{
  "cutout": 0.25,
  "mlp_ratio": 2,
  "qk_norm": true
}
Rows from block 7 of a small image classifier, named by matrix and row number. Rows with one number within an expert belong to one neuron, the router's apart. Each number is 500 + 50 x the weight over its row's rms, rounded and kept within 0 to 999. All counts start at 0. Numbers have three digits each. After the name is the row's rms in percent of the matrix's.
After each expert's rows are labels from the 100 images, of 14848, where the router gives the expert most weight on average: "top examples" is what is common among them. Only what is clearly more common there than usual is listed. The data: scattered letters and digits in many colours. In brackets: how many of the 100, against the usual share in percent.
# router: router (model.blocks.7.mlp.router.weight, 16x384), inputs 165-219
# up: expert up (model.blocks.7.mlp.up, 16x192x384), inputs 165-219
# down: expert down (model.blocks.7.mlp.down, 16x384x192, transposed), outputs 165-219

# expert 8
router.8 082:522411553605495514600602521426564432451376501504577448580470469589518520581415417539441586452448523510419521543557555602453509458552492565517443567438454507555536513
up.0 083:547526417478437437499348501525409522483522456421450491533572496486466453465556575561432501639520521409534522489443399558635472498479477503530458506563454493465416486
down.0 090:485481569508544552480534511479552489564445413467455422516535537456512498554463501526549520478468465466420517552516581593495578541500511460620557528574528543466434566
up.1 103:508601444510558461590401522439511497526457474404436561478553484516552400502530475514390502509584405453502431465492428474516523513447457483486503491542486571496407402
down.1 109:448541463527495457553470597466503450541500467472438527490577482431587517437462409484454533520503396475407480543478470449554543499505510560480484460566445542434433425
up.2 098:505490499514522419461434443484461499471552481505423470537530494459521454516456545449361410646488487466524378543431374484518438538438472478483490510545498431500417454
down.2 101:475452585500547451499565535536572530527384435499431560631516550393488509512495546431483436549420441524431419482486459528497510492460441472582513570514522405550468516
up.3 102:432457529489519575486481521509545588441497489543582505497413472498451332558481432444556512475457457522507467398497466412501516492493500467513533510477516458537517567
down.3 117:564410559491518530536554479513492412434473491530529485507597525589549483446498448482492508463561470524540557527562539475445551461596566595519433538445507556420530530
up.4 099:479493511386479520457410453526470522464543453476521609435479563437420412465549517489514444582541463453517468455469417412531505499430496467469527460523518463529470490
down.4 061:490559484495505527458515459454499533549505520456560497467497516503511570565525558508525499483538502446469490515564486576464572490501483424564572488648400534536469477
up.5 101:524473459480487506471511459455405460448509453367499450450538578540521528422471443410428473584493521457459558461518556494491512495509541474574468481549462502507455498
down.5 113:586496551504570475459544459456480538490547509451472473507558487593412532521449472458545465565425514455525569493466560521523475533506546498634435526618551526410457535
top examples: the character Y (57 vs 9.1); largest: Y (54 vs 2.7); the character A (50 vs 9.4); largest: A (46 vs 2.8)

# expert 2
router.2 109:410478587522551458485554470483561496461505520574532482538501509443513496518484607417504587537503447543463470470551467527447559462555498538513471599453486442457534408
up.12 093:540521444418459536520446455523374492570558450450512470444493454432383508464537406532535473530513458467557558478435535415513405546423514495490531447519508596536461556
down.12 060:509527491482531572503498465513500512579549511446464431450517449507453458545538499494458472448442545465530575474599491531441502557489486407546537446563450571530402495
up.13 090:563489424488488446487514506621475436501538462517475514510467530505438509477489393534459419549524571494593493530369481458499400544494457489491518535517480548534391498
down.13 053:523560483511550506477505497572457460523565554503497515509463484442461487594509555453423403517459476494539472486521420517366457566500461474485595509520450412494453442
up.14 099:516447470538453522514354487561511514511559498443487495516458520481512448527475498524473491362577529454544553497446516533609485492463537556405527505467451528573521523
down.14 082:516451483522499501402427577563532466610426516528460465542432544437495449574520536502491358438565530517585538507443462507522451479500546537376530459534509464552485452
up.15 110:458527461547474409502534572459505538488552527509551514518504471483520452395582450501436434611527497438575519473437452390457466562545501590448478461486497527454427519
down.15 106:506457558528575543459542526495467430432567537542613559492460538588492522536476562456454508515529572577567505446491401527475496424533445478536473569506480474532567457
up.16 087:536554419402492493527377468518439474559513403437464433425539530440465503514556397498493464491592507476545576488468572478618487538435528490518485485561508561555452549
down.16 048:505531540460513531466482451487514502534492529495445391484456489428485408590542516486487432475499574445555556452482465584445449548497464455520557471516447520537372479
up.17 123:468459464500486489525498475636477533477531487547423517491562470422566417426562525567496474547590501437464480554517545543611526434408617460480463518446560498440541535
down.17 120:480413521496496516556480428506428525434581538428417517478549460510452524480575413513509467578524444440476543582541526568537533469386539496575441548531542498441547562
top examples: the character B (64 vs 9.3); largest: B (63 vs 2.7); count: one (37 vs 17.2); the character R (25 vs 9.2)

# expert 6
router.6 095:567513497502484465603421514534500501579472380527589491508591445600593482571498501584389516530483454550546563516517538628508542422563464445579447534553508527551465500
up.0 099:426463452502511502457573591515525510470505467483504528490443571443327465483520530530591485385493500471416485525487408479498494602499484483486558478502531464468511398
down.0 104:582496492535424471570472466496439515498507486473529516502532480503460581545545498481500433551456583454581567502539510535471534519494504449540568532515500484498498484
up.1 095:449474536503518499408531520454464472395518546448451495463438568429418484352494483398549522495481465452441448484490461423528502523482613505479506484517463466400519460
down.1 066:494478528459521497549467455433448416455554522470424541413507480484449516534556519414528541484507536439510488440516436575496584493484515514502480498502514482496490499
up.2 097:541561530489507524526535472410481411473469458443460540526516489519560562495517585525517533504548522491520505506588436455549613469534507529485496526521443515411434386
down.2 116:477498479573497509444539530557556524475516538584531442486491499419510434424547566556439590500584506536556456499485425483577433477510563467410547520508548498517539513
up.3 088:451501519448567507422522487430425514415516556449432487409455528465422452427489455435608530501500478465428484481496518402579488572414572554461509500528462480419530493
down.3 062:490467526517477493553510497465478409509533567466440555489479497482418531514541511481506510527446591433593516441394432602517559454497510560514499517510479487468490507
up.4 110:481540545353517555536535537479503529550494440467502547420574472476529384533436453450422566487489439504539485409455554539522479474430495526557491470501468526450494558
down.4 149:499548547469449479517449458488458509524557561437500465400494469600479547511512350450526461517379449497569669448466491532467474507447544433649501441662559537495479512
up.5 114:550525531538543481456610530528456500541496526507505418470535540522545498400504467530570465464465481509477533623449498468473541511533546566439464477538529571398484381
down.5 149:593466578539468571459516520514550587461434478559581461509516508543496395481405412496528543477468446491471566513497555483517458470523558515517503530458508544434545562
top examples: the character C (80 vs 9.6); largest: C (79 vs 2.9); count: one (41 vs 17.2)

# expert 1
router.1 099:566573469458467538531487564488535567430513394428444527434449401513463529424464496534493569562465553465533507452507484432602439464429525429511549457579556556428537570
up.0 108:504456540465544393489489440446456425510587568520460471553463500466537466575460430449478396478477393637468455529524499522408502510567432601447371573509471425463441406
down.0 128:530446562472515504521500412477443433409589589421522501487423505615495517566495454399499429470466441535470558601605530505357561497535493535539415541542527447452475423
up.1 101:546526476426517518578477502515497409503512414444383506431518473469502526399480456506467535588541491473484482478354497455571444501438538475538568535515511528484482486
down.1 093:485474539591459454467593410488438529516614618467528452502513524551464638495540436406531452440527528505446514528625495512437553417521450512540425543537516436600447480
up.2 095:535521530389514577521425457497473478456506442470444552470517509472463513470436455532466498581547455507531505447463444492574461453450486461539500511442480475498490510
down.2 092:436467548579519520428566530488436541488574477551590393475547465595526533498537550431509467430538546495543474508607498505437584438544528528451411573502473503576499486
up.3 117:423472542401561466427538468473432510517519530465532492450514516407527485519534549563574464479482503470542525579448554608481526552536540542570528422470467528461501490
down.3 127:496460477488441586522471477425487380497525570448488469478447499569472500491464391495560552583401469428482599605443547504534444582534573462572555506492496511414531505
up.4 109:512490489508583464453587478462466510530444558520563533394479582461473541480449604482493488382480525500550444455518500478320586487487496505563523454450496511508489450
down.4 113:566548436448511540446485391402566481443473510419550577437495589482465508509422452411500505463526548501546527461474508434490561510460453502606516415447466534414464545
up.5 115:412522579509468447426511535522513498519504623487504471602447498410537477480542450541488464488441553465447522551461492467546486545540532440457616467475584470449462527
down.5 118:558484457524429500573443486478543473475466511412459572510410537568493574483512409458519582562478544458427553505458518491577443504457478506578534512603540512495503574
top examples: the character T (89 vs 9.4); largest: T (89 vs 2.8)

# expert 10
router.10 111:447466504413487506439454508513441596502424424517513543555566569523505471542535558485512450570433393445408520481546490499513463564456435481604424504539510402529404522
up.0 091:489522510533443490573547461517546545577497567560529523517480468476450543394509464550410494511476511499552493506440395490435511534493491425541611459479557524478417533
down.0 085:549397445510558533543506423547395548447517464444595516513549549572456479662575536467495466480489515503487526517561511563418512507558485462641427522549520485547504493
up.1 086:539581494417547522424548493483517522466456508557486507478447523382462541500469463498515502362545524508627494445457567450429504545524556533492645481505557637429489488
down.1 080:490418490515480516482508406519410501453501585509556534492435488556463590494588533464528503468529509502475556493490522533438526490517575394613488502594579563463553490
up.2 112:504477395509510423583443445572478497489478550525576497440420518584603481501524560519503539475517484526502541562577463504471484466458491527512479569528534490584525460
down.2 100:462521576414476550435530501470412527449485542516486555528532528553447540529448446449514468577438448469448487461535559547517537512406465488551507475508410413584546543
up.3 096:490398617483538554472644575478559469499535519544491541504465527425519532510461495445570525476513578602515532468389477534561535433531525597507524506356467495452525491
down.3 091:425477561507358550460498484454408496508536500518446530422441480535433600475491421470595453455427512563448505553484530539514535449456546452513557460492551481529555556
up.4 107:594526442505531407448527578469501437404591544514543483525436473460415501491436501470419518535551465521637455438420496410438471503502499558379503509472447535410609473
down.4 085:528470485569574437523499534483607424482534493517526464537467466359518459472538590519423550519526517518603444441415424426443486486574519562452509552464512550423545459
up.5 111:522524502514566548542468471455527492476517549467411516476472468487506449512504517417451549469510472490476445444588468378509592458402532463466486532453482477542615529
down.5 106:594536499563532500533481471463416454444625644413487494437476492583356576474526418389475447527532507468569464530557498476414592482477479403550559517579419526499546592
top examples: the character 0 (70 vs 9.4); largest: 0 (68 vs 2.9); the character O (33 vs 9.1); largest: O (28 vs 2.8)

# expert 9
router.9 092:475426571494505563446607480453470508529515469493435553541413452489442557556524476423543432532485602569478475505395486570592490427513514478565469508468522461522505576
up.0 090:491557404565522434548462486573451418576527561595511409484506504607486452503438551417449557460536504515514436489523547555510509523455513492461501618515483519481437470
down.0 069:496520481589486459444537420485486487449573523539558437503502528472521561530520443460545517355487430551465513606505462516492510501549568464527497553485510453484515511
up.1 114:521538491470520506474481549575531489507500495504518533531500491489516368525431508443480500554481424450467532493462564502557471562433490518475479574577366432532530479
down.1 126:437518473479431530450472476555459508502444504523595514497513572555553444531451428485475463511423431457434595529582529550494427558439433505539463468561472446601454485
up.2 113:527485513501455494510524490569496550470409493554493538402457479496481402478467541495503508521514457504495521448514487501532488462495504549486540465477479439587528455
down.2 121:453459453533434559459528569563503547550480454584534509525529577427528460564606459569506481457448483480539448474487450507522468536533462442428527493497538494583434552
up.3 084:499571482428552508515505522528468459453503507441511476450551538583469466503479606439436564488601463488545490425549547481501540576529473543467508543576473536472526406
down.3 061:502500522511555479459617450438520405443556507528507457446530562462541583489450417446563471387500534581536517572523493534437552494563502518533468555517477509433464454
up.4 107:513578464496431532462478472506520531535340519522463527551557514517540519570484526509522503561450361471409555500548555504522523571487482508490463505530437413587525395
down.4 114:507559393599513509534503496506504444510555544393546413445548553559502532490507463482406603465530442467487600569626529451412507541490485489490492547607425514592526513
up.5 092:514596425573452480533450489518476475541512584580545471455495562463469459423555456439447565403537496440484532510580616433410508536462550522420471468596523515490497458
down.5 095:512541477546571489568509567559466468499568496450496413391522486495495497457519458520470583510508514459557512544489603485456524541544612607469522548582506548518537526
top examples: the character 9 (100 vs 9.2); largest: 9 (100 vs 2.9); count: one (43 vs 17.2)

# expert 4
router.4 107:535408405568441552557452420561472445556481543467488558404503527447450467454508430447569559454559467553442402532440428515494556486531513579473412513473452534554377519
up.12 120:485533521534449440398480505497652460498465527566472483561450413482535502410564456474503482569482581466535475470435615436520461504493537518491477446454465611541460586
down.12 120:475507418570410507485475444503538458501519525555456548425545520392495548482590427444563451431428509496501545537622494542439537556467533402501575451416491486507454546
up.13 114:531506532509539555363515583498489509435575518576477471554530502534450532483536440505520475508513511504479557489517590401454474484461479458430442529456507528534617499
down.13 127:647462471615532476474510530559589564557440555591436485534481494456530481441420523595551460475469520520462393508476544460497483502436488449425421508459490505551465480
up.14 124:490486481523491430501464573435535464508558477551368464623564407389468429483561515545482520590505520543488498516414531482602463539561549555483449455410507409410508497
down.14 135:561471488495523426430538528453489481572419423553481475518547499417524478482474518570553459537462551568571451428506548516560430504546473536526449531427460511451516615
up.15 114:389470515539462428431442517479599424532502495616490530437583545359477489483607436429487496478523539438509482427475548509493545509442457507600529547508468553516379535
down.15 113:567543490487587521528437437542472532543528570530476520526619414584502383505445561490396458545457491501533614414572424479557455480491486459524436449480476517420468528
up.16 095:463539461482479435484419434553551614510584525548463510484489460444508466420543466542505435482482454519473572555497500473517457597416507480474459407531512478534514467
down.16 095:534437544528511604579523462500482445445487521456554522523442471621497493542505489491534556623520498485468439493411446572522532457576427517511395563507417590528515430
up.17 112:501562454533539492534497558528484466510474514528503532569521459502390514604611598507525503463478600517436514472687434441492557499510408427522519539493475408575441490
down.17 110:586514566469479497556480430503452567399469498411482530551438461604570449466403441515575468546533423517532498524514475461522444533488499626445444492481474402458462476
top examples: the character M (100 vs 9.4); largest: M (100 vs 3); count: one (44 vs 17.2)

# expert 5
router.5 092:516456498338498422447458430482444543446381455472536490475538448478564430488505544471540470414593505459537563438580607493488560427433552561458409475534460544536561549
up.0 111:478474611537505535451479491554627487505427516548455533564451520507510388563447537439473509449464544488437550502480473615552545470526526558529528529431457411456505442
down.0 118:477506461543572519435453410521559542491516460451448414516446530505492457503545511433494450488568502428559547517504549475520476543428640517452509536614498513523595486
up.1 110:489565586558505669476567598427529503516550479481489467543483497474421483423512471494545549547480491469488436517476426482560409495460536396572532525554459501455516538
down.1 101:511543560557458562504553544505444420528563636492496471445414465534421515459475435533475519533422497546521474531464430545490421485518458381567575452471506508553522541
up.2 079:553498479553567563408566575496565512442596522430438543329484541492440483409472402526494543472412486434518386464465476453457495510479475445564507457441457578421476559
down.2 065:476497570446503551456544568536503491497516454460595427475514461530563465489447439569441533534554480500543580523401518581517439485491526478465465561506472588558678554
up.3 136:512605579511528569510571519508492447561531544481490505417480501460467580445426514562420522480499489494535472484487500475447463508489451481461560437455479540594483492
down.3 165:436543540431507515499549593547445457514438553493492579401560497438485553420476528587510543493499461469559487459476469561437485466444434479467547415414448585554541503
up.4 130:475595450625496548475582592372519537461554531454520482411499452551448573429475555490491619482445545443536436450488515500487538504469478443512519519470421550510523543
down.4 144:410517530504489563470487571558423596422496504549562507440517430497536513441563522559532505480536533409575498448549417500553496438487479458456463527480498543496547605
up.5 081:543370582587472401497522534478585457503459565530382521554490487477498463460439489457473456482494516443422488554443533548444541515522533523524507523459497482460491419
down.5 075:476483496569492431506547569507459494590444545570474432479458462492495493471578520598558498427523547500559486576495562516451539489540613547448487498433472545525610508
top examples: the character L (100 vs 9.2); largest: L (100 vs 2.6)

# expert 11
router.11 098:458456502557602399520513448494449466548540494500523436483423513528550443441548527483448486597560546579531397555478436508494446523567480465535472511556520471480388437
up.12 090:542643478430467535477421493443583539367488462540561543443517515494500516486402441524471516428465457411507647444475606461535509547444471465530540439510478522453538508
down.12 090:549589529459472515505497494439592614407514502517497605446578540466460534465377499504494577492505491427450500429421552482578533496374483533504568443385511477502577510
up.13 089:504513469476487582506529529488514535515471451475467524526548499464458482528516474481579532429473430407401561462560589511537578510442594492487482500490506524528563508
down.13 053:540591533464508618547528421425512476500532496418466512439526500508420560526501450463517538568448493423442616491494579490513558514474591452607526476447513502443587570
up.14 089:561497505487525525534569473492471538476401476520395628458519507493440411470548494427528521488437569459481484378623556480467585454452608534487517493493524442475537521
down.14 077:396424568564400407529470467453541498505479527575479607545544483444649520509523498525536479563488557513487476516430466598609550482457468521596523538390522500484430500
up.15 111:494561450510452470564471505472489542561465449463532503536505394506473463541479530562557536488423561333406504485545608540561604513431603498549552495503416488494496580
down.15 120:554522575428414477452506467515395450502452563555481448534506402479542479635503445550546370508499539543515551556537504536545496455518448541429513525487551457473388545
up.16 111:440550476516423439577423481556460521562424435535508498560623503585546527646563588602487475495462524407417554546549548607618583512452499453508549530562439451530477486
down.16 130:583563467429402513498435477533480554542452479616481474556591460493548550590534524598531483520470567446466573493515571554594504434455505459435532549472512482549510535
up.17 097:635581522561508462502603543500590486474546521461526534430524566535449565450438412500430524527428486501520559443422509502492512505503495503522531526454475583504559486
down.17 097:522365478426511498538514484484492455457451494502465522531422477472451492512387482486531550500497497575556354461487487435499402522542454503441491516419524484452497534
top examples: the character S (64 vs 9.3); largest: S (60 vs 2.9); the character 3 (36 vs 9); largest: 3 (31 vs 2.6)

# expert 13
router.13 113:477561419549458516510478560512494425570515569512469489502498561443504552422544478513488458481502547430501462615490520429486504587496573553354592433482457503478425458
up.0 123:411501440520524527547474490478562500442544508522418575431491446513496420442559503376516570445644425547445448498549446468505587468536583505481405568527471478455499482
down.0 126:427537538481470526546482482371511490466550523394453540427543471569448535524475378387525501539525469481537605516515508539516517528503500494585464558601438565454502523
up.1 127:508438596478503418542568443484563484539419472487577446540479405484549457600454530511503609480458502518381484389545556555508522368485486493571426518453455515546589489
down.1 133:519448554474485489555513443443490390449564557421551479462411466605442529545478451445529548508429544442459588452569534580387520443446452498607447488539484521538564473
up.2 098:491514483488507521412583505509557541445461479556467474470397548476482546495443496519497530509464446558499534462551584493448454521421479399498512498482533497526553420
down.2 100:493434465500481547465531539498472444528490566583521420493480472509457537518521501617533495442395462504451530520608549494405514602457506387464514467480500535563588421
up.3 125:519463506461521437518471585482467453481479428516433504587592470454558458595478476538494452499531519535508526511441590455579449511525487611470435638460444424445461488
down.3 150:480419490516568429497534549411494419530533467536468492518592476489499542540438511481437491504529522584568395451444520534520448486521477576495409567463431487485525544
up.4 082:409451466518577532503453455534547516470484480488543467544485511507485494582454612476421532535500505588506476452534427526505451433516458472567417547487479391625512474
down.4 070:482567520571503465393573599576563417528522562626479498484483565408557504446523479600501468448559590512520448543456476476576499488549537507421563469432514545455494508
up.5 115:532404572503499467517563501542571497540477490508597450538463436455508446615490538507496654500469523517362480446548545534471500358500516497558449505416508499552582497
down.5 131:519439567508496494566496431462498414449542595446571483494397418618512496556453494466509556460449529465423509447580512551421549442410434460586445481479473509513566466
top examples: the character W (63 vs 9.5); largest: W (63 vs 2.8); count: one (40 vs 17.2); the character N (37 vs 9.7)

# expert 7
router.7 086:457479515565459439544499529428475477453506526526548472528463432586480604543559446521505507443477536451503595476524452546509571471597463522534423569469451513564529540
up.0 096:440523526470553516466417500505558507548474497526504493501453506511444441577514624497457533516543462471485481437500456489413576503554414466500563531493436487578483374
down.0 107:581482499527476499605530416530467573480462569453552584482460455632413504496540459467575480518511494446486512463598489468429515503503438461592501517566525526539531539
up.1 121:500503521497555499412512441632335547521549531524544441404500482561419480404426563487513445519508513464560467475513477541460501464509459480439492473566461532636501476
down.1 135:514502546588442508538497508531493513506502505542565447381494426566525439473555489449551560470488482439460501472591548457430561441557475535535439606560514512531531517
up.2 083:528527392445491466576433455535562567503586404461536451485530490449600470372443584539428622489534519505529470449422494443548493477467572535581512498516435537578524570
down.2 081:528478471514494558528431451497431474456571566387530541388455491548419530525540461516543393556568567540552507494496405508435477456591441477511468468508478459501465516
up.3 104:478505535537507476492519422522404517552555474445549478554527553523499469562477528477457489553430513484383425554439463565556445522480461505568472481541511438524435454
down.3 116:455419541453496499514464421530457566468463527495530547547516522494464436518512541513501445542464479531521440472474365515471464527574409463613490480497538395528388471
up.4 106:469424501407528424492553477539550423554481522508531525455432560496554511458445477374503555478536505554486452530562611458564426554408533589546453558488499513532613497
down.4 117:496491532557509541533504507557452528417572576454591509482422529593504463499485486437468482494594508582515452537525392456422467406527506434490504534556505439551583473
up.5 118:536449512405548441489510473520520461587432530555484493502434509479421463469465422480626538507491516503541524536527550545549509507496544469592519585483455477404527527
down.5 143:520492528430515580489606483467420552463551561471586517530430531624509577485491398513562479482485500529531520532584502477416426486515523436525450514478497492545584518
top examples: the character I (100 vs 9.3); largest: I (100 vs 2.6); count: one (37 vs 17.2)

# expert 15
router.15 107:463462461514450576455623535545540452444508522513513491468510520495489449472543566459563583439616551516466483463570509424506611408556636554500529471404540507464550489
up.0 101:525527529517536524497431488489562487468513488435476521541442450477443497533484540501485467445447469477458472452523514443464553533351552430483572455513498456579578505
down.0 100:453533470500466384491507558553510391550558545524508511526504486502484530522575544449493499526530565445480515596569528497464497484570522446555516476526543499527517566
up.1 091:582483449470475386582490482474495499442433502450499631458452530502451512480512396435590479523531531481482414502479609444531529506463486557452484501598507439554402467
down.1 076:442535560414540418490516494538473576506482464573416543551564426471507482508507551433521441481463629449551493497536491528615498515435541450500560496387514472404543511
up.2 087:520455588450514377491469475516514476511454471545482502543505463487530521504463507451548388433461526490433510513525614479531501499420524503501459491468499533551509492
down.2 075:516466532481522482463500489538520437494648452545492551539513532523482500458552515508470384458511495548414553572517483442446534472535504444524493457422595457458577449
up.3 116:516495546478569503530449461486465517467517518477563545486473542555537439465443506410376494629487478492591516412485440519483424535519347543467484523533430470541506444
down.3 129:416514535539558489469491477470561522475405446575551547588487502444597475496451605513408513555546506623545447430442388525589438490514436491494514512442491463530524438
up.4 096:491594473544582453582455473387498507585488504424451444491508400513507501524523354467545502487516481455472449551465574493491482518417466456416492546521423538479438494
down.4 088:518430612459523496509550503400483509491558431436495475530522508510493482500412482430478451566403543464478514505532542499475419495421435496563477562562460458485519490
up.5 080:450444567400460396523468531462473549581410445526486531535521456425554522557492491500546384470453427506522472499502572583465466559477470475539517561504462489513401480
down.5 066:494368602446460407470585444516454498416531524509543545522444584478403558511482484370603485524510496560533514495439479546458490467520446624591484543510570482464567472
top examples: the character H (100 vs 9.5); largest: H (100 vs 2.9)

# expert 3
router.3 098:478543583344502494506512505498391512520476542518487449455585408426556542485386459593510475483464489399558583484491534543517491501430569452497542468424445549535531538
up.0 111:485510421540474456487491542467538561486544465399476517421432490475466472426559528522506564595465508499544493525405543479539418554527496492531486488539524532425522542
down.0 139:473460466569411589524477524527484463455594581462590451464448469644484495457554458469549546576430513454517565588495471487514445553572514444545458562551507502477572542
up.1 077:503470452524498633572571525556485515480576469490502453456443489553427536512512514468512570624520453512558413481496479500516434504560556549396480513490502511449548543
down.1 070:558569455517419506531512406517463508507522508459448548552467407538451469583607494439605451556504509443495540543547471539452572540446514534549511498584552462495462427
up.2 122:484516446520475439495477554484567547488500458439489505445410493488509525454538535548478530569442540519578524520406513498552390521549471484561475450506558534429545548
down.2 155:454472452569417584509439567535525520457561531517584450465457463594536430426545473504540546558470548451533515555465456440572438553570529484469464569519495516445565589
up.3 087:562439487490491483518488555522427482492469503502509520435438489546547411484435507400545484531479402542509530474527415516588398567451467541597458530415502492470512454
down.3 061:430500697382502489507499448566432516443427486527533571468408443478578506560432524518541414517497502469564486494464433581506533546465460502529560455514505516450449478
up.4 116:540475375521445537639489556462486448522484418482485515472490509597443512509556539506543623592492450500498459488472481549503503548483487577444501501504489539521551417
down.4 123:557474464469526555531517529471464427539516434566443498522511506528428473517501594453506498486479463446526417450473532444423567523416568535396540451552481518472538351
up.5 115:531495495465498444485490424515552456468522459495465427413525512518505504561414470418490519516492539501356476583499578375506538414571567459560475596565586406506427531
down.5 117:486432453536529530513584569426459461529548527454526510450499591557452604504563509429464542457451488510556508483618484548400530453503435545520480500521444504555540517
top examples: the character 2 (66 vs 9.1); largest: 2 (65 vs 3); count: one (42 vs 17.2); the character Z (39 vs 9.3)

# expert 14
router.14 101:558605456411517512449443441422532575478565466416507563375564596498432542477522452533479475515516470546565555404408502496473478566464445464534545394484480578426564522
up.12 096:544491525478569566549469427496432430555506390479489432532497449514521515596534569499434523581512515437472511513555490493549485489543465473571448552554426508557434497
down.12 104:509455431544524513537494532543465482533508486583524506561497460511543464542496565561445471596480509559602400484545373498496423494566353513464451558465473458551447448
up.13 088:511478529588432449564543618512497422503442566517562458458469440539546498478413527486548610495544562438541493551478564521477478482580485555438490555449500534476529512
down.13 078:549583449555444530469472536489477503509446546482487420518482455520477549398521450503601482567468496486520549510502629461502484537505571479430476541522501523512515531
up.14 111:562481449379477461462559598488508433586497456509393505554513508428427491478416468524599499591403497450467501557439514555536424547391489487556546485513471492448457471
down.14 119:512549490544502562484484373479559544513524494465583509379527540543490570496460481419465558369590501470523584411591535421470618422496499417546513522466465559533533607
up.15 083:499423587620538585501586588494464488438585561569519432538473441510451503432470457536574534490465533502519449580527556415478457526494533513461546509494539514471553532
down.15 076:563509410481510419503490554491521554547415495480423443544499523469518590373437460544480461484430461508437505544550594444502441551468515443410484481420532425561500483
up.16 092:409427561485443484590559542493509459455440479509430474573474425538560470525496561492527525532469497539463415568547512503532490486502515568423486505453569370599467501
down.16 084:416433513473500482544572505460465470429520528484570460596452462613512579513485466434498463498465446539503575504588513504426492462509526487474446480554510457528535451
up.17 116:423390596622476484551643553478477481546573490514565479508433506560559471505500541538497530550579598537483400565492448611532552376557504518523499536475464485539473488
down.17 140:466414566529523440444581541469429415585520533536477430530401514487496493509542480536566419588471530548568441570497469592476422480587509569516474539607507511514429490
top examples: the character J (65 vs 9); largest: J (63 vs 2.7); the character U (39 vs 8.6); largest: U (37 vs 2.5)

# expert 0
router.0 095:579492427544571386504548507546499361523556536531520513543498462554455462515432497446435430520505550566516397499455503455453462465500453512429432579509503535577587505
up.0 099:498464446492490550510437560467478432487492483424542501442511632536557595444468465458482502521581497474452585555445479424533572448518498479535509509548529544536465511
down.0 095:451515447468502460496532513467474480543488496474444458496526432436516538540488477546356562440451448465464521438495504556536521465383539484465543513574585452556566504
up.1 104:457578476570494589557480519415555548503442391474443405504528502494465451504581650553532640445531509443441432475587494526479586535463549448526564467532532451545494513
down.1 110:451512489525438602570499421408457585441532521357529462372558523534484544560510480498515584429505533498507538547557520561517590567490595518577533451527502492503453531
up.2 094:440490600381441574531478519503370619561471455482505471530547507520553517440571556567528512559482452429483536478488495557526541512550558505545593431486499470509439484
down.2 073:468455521493475584510541447427384552499531516475424505374540501524445596550528441451511544470460538437469513543623554517515519537523546500567472470457498499464456596
up.3 093:502546461422517545462573480384435467518526455349449467391507546499453618466455453480547464503527534469503591570502543500525523473510535468593503514477554536513457530
down.3 086:504554537509473481504501500513483500583524517468501456451535452479473556484458478483422576464432491425495628458505521541539504405410588500537591474585542437493542544
up.4 096:477503431473459466495488624558431490531539530594513491495536480414520412432494497470522517579485529520534424488426471512576483569470532530496493521454429451436525459
down.4 105:528489433534517530499525473581583444418602516515556537501441566483435515539575535448471505462580467571497485542501464512385500516558467443495566601603577485542485457
up.5 086:438479585386430606480476568464442577514445418476523432444506529488526457421552537559514543505499459401436551507499493524490551498510576461532550448498507523476461466
down.5 057:480424540561515557479547474448415549480534553484508468371535520509452589505524496471511540442472569462568531538582558530571534486571595518565485474469495488485509619
top examples: the character K (81 vs 9); largest: K (81 vs 2.7)

# expert 12
router.12 108:503490549583514603423500453487557532474549513544432387543435514437429512511437484506512498438480512556516512523508570484454454540451556464470561539509554485565563475
up.0 100:472515529419497418470413496553517586506466459512498586490555608508559505472602567494483452494471430456427578475517452537452510551528399436584495477618465470451485432
down.0 102:500547531466460492474447524463458568533428452494538554518513543465486459518551534510460448531456467516582514380391431499542448558489471565510545483533511435506534531
up.1 070:540601564496550478511502457521493544424540426396474476432484437532536409498487511440491520538524507479439533530481473482514440576523575551581518469548469482372490497
down.1 052:513458454491520542416515536547499468453503539571563493464475539492500574537497431562484482475500496458526492477464530463456482501429440436473542499567535572621557581
up.2 102:543517575407559558488440406495500535503416493446572532439473497513521440487491446546580492496524432482483508447485459478469517454470411502507453463508495614423533505
down.2 111:529422518497534429462580527485489452506574571545521442500495480495445576469540468503586480542399532471486489526571547500401456562444469443564407523517527526536493520
up.3 105:515550561498506562575563568515568518466442478472570516558489422548476358546428495494471642544457478457478483440447480505546533489508576471592604488506472531464521601
down.3 110:505472494532514524532573489472497475375515447477588522543527517565462482534489581426488578476523544606494427626537502564468530484579430523600456594440550476533520620
up.4 095:507445451397486464603482506580454487500496454480541550424563483500536428467542516535446510573505531372484434450465473501539551475538491534527433477468474534465458547
down.4 056:518548504482487417544477377628474510452513534536403559497510432531467494469510527448547444488619535556448483593611486460568512519441476415505412546421587490491458513
up.5 094:532493504430529506448530407494421487539392532475516564431500527459482573416463482580508495493460471442526470416494528476509557539449465446526538446499447561527503511
down.5 099:557399511593467570484539523570536481512599590537517430475474495588413504460555436500559454538448495529467555543555519506416492483469510378558461545518577553520535506
top examples: the character E (55 vs 8.9); largest: E (55 vs 2.7); the character F (40 vs 8.9); largest: F (37 vs 2.6)